Weights of a small image captioner.
Training: adamw at rate 0.002, 16400 steps, batches of 256.
Data: trained on simulated stained blood smears, 195000 training examples, 21.5 epochs.
Rows from block 5 of the image encoder of a small image captioner, named by matrix and row number. Rows with one number belong to one channel. Each number is 500 + 50 x the weight over its row's rms, rounded and kept within 0 to 999. All counts start at 0. Numbers have three digits each.
After each channel's rows are labels from the 100 images, of 14848, where the channel reaches its highest value: "patch colour" is the nearest of a few named colours to the mean colour under the peak. Only what is clearly more common there than usual is listed. The data: simulated stained blood smears.
# convs1: grouped (7 groups) 3x3 conv (encoder.blocks.5.convs.1.weight, 112x16x3x3, each kernel summed), inputs within the group 0-15
# convs2: expand pointwise conv (encoder.blocks.5.convs.2.weight, 112x112x1x1, transposed), outputs 0-55

convs1.58:453529534476535504455452568475496569517597576565
convs2.58:547458584566484500494494536526491463521484485537583641495485471512494519526442565521463477470547453419480460477513511475503511468451468597455649531463483471437577532478
patch colour: pink

convs1.94:467457514490515463446461446602583487519485598517
convs2.94:419459480497482557399502398514481454520468511459347466471420535499525578521481457534396507441504521439467467465503439478516505470489447489478496470523490361429535496484
patch colour: grey

convs1.45:534452460439499437405420468532525437470437498484
convs2.45:536464543524532618561540565574503481512553610504559543520541438416400470483573589619549535488551520477529457528630614510503550524434492522469458533537515562607522504592
patch colour: grey

convs1.77:487509491518415461538456376424520490535498547547
convs2.77:576463444499551490377554443492537488459490494448558481616481514498455463413505476600542511434510450479465480398467485458497608466513491463423553476478507543502456462476
patch colour: pink

convs1.105:466477422447397480472468493552475458430420484496
convs2.105:475518438442589574514554548435525484488458549508523508551478638549452530407526593562527537429502476496449488510510571500550533446519512495479611553483446520564533418604
patch colour: pink

convs1.69:412503460426473427458533544491419465471433515470
convs2.69:445506505453386502405569479462426471437453560381479562605492530454423430463455523600537430479481550510508464469359401471471557506484427464466504530481468472474519516504
patch colour: pink

convs1.79:487492507499450374413579487456501460482511555481
convs2.79:524411465496480500452586413440500476441460500444515537615500484430461417409504505571536529398456550505488493503418442440450593475478512475421469491525481526533482444577
patch colour: pink

convs1.104:521551506517488409400451501544406445463496505522
convs2.104:483448478544514565559516560520602526499595520543499519460539438431490465447517547493464589525545553465457475490510575546536470551498572515466487544547515481579524505536
patch colour: pink

convs1.25:508440382520494567488519579558566499459514517530
convs2.25:451413472480480537546442479489474474566495470550455447479394452409448466403503417468480493469493557537439613567536524653460436477472527495429487466515467522536490486441
patch colour: grey

convs1.38:574498492496589462495392498538538507471402497507
convs2.38:499440473438467540561526518479474505592549508570479505546510508399452443454525509615514464509547510550540615526592527656469507502470524445410481484531493588607493540516
patch colour: pink

convs1.71:457513442477451399428512491494472386523476533512
convs2.71:529470505516456531412637429489486451447424516392549525708464469496461485511508486566590418393547557537504478482426423491503605500473452494440451464532490517516475471497
patch colour: pink

convs1.65:448442428449565512412469531526450543490455431485
convs2.65:545595553499546362499449506541511537500426506461506393513411517564464514456519449464495428493568390503383454507446491498507471471580520468578564502411471496367528517446
patch colour: pink

convs1.103:544568496507502420408452513558409442490500492528
convs2.103:472460484493480569555498571531586531494585513539499475455521417395504467437527506475456590529527574472453487487515571533508472551505575512445466535557487495559509480541
patch colour: grey

convs1.50:441518534496536496451463571459484574527579573572
convs2.50:541467598561482492479478533521481461532494478548570650490467461512498511536432559524458475476539446427463476503490507469503507447455445583452653517465473460431563537472
patch colour: pink

convs1.18:547441498561495488458441492459493412482536389461
convs2.18:518472468594536596499578488521541437429505554427522547512572477506339505487501627568580539417517546455481438536519496470510546496447451569459496554504441465552513490652
patch colour: white

convs1.70:423534425460503397468538567545460459489509544522
convs2.70:497405501486362491399532430497477473454445543388494534614468518458430416460494435551529429461508545533506452450392417458463528478481472474465478475534481505525529507446
patch colour: pink

convs1.12:442534465439454509448488487432471505490429427403
convs2.12:535431483567490554567548570604593508460497592519544482525495424385381484413561594520553539489530521453448450520560543529461516532507592537439486578520430474549527494571
patch colour: pink

convs1.23:429468523382500486517512488482469503482382539540
convs2.23:444538498380466466428430529493444491564464401551441527488460478477549507486498462505439474513461435427459519456537479544506463420530519458438530451504478526475518470385
patch colour: grey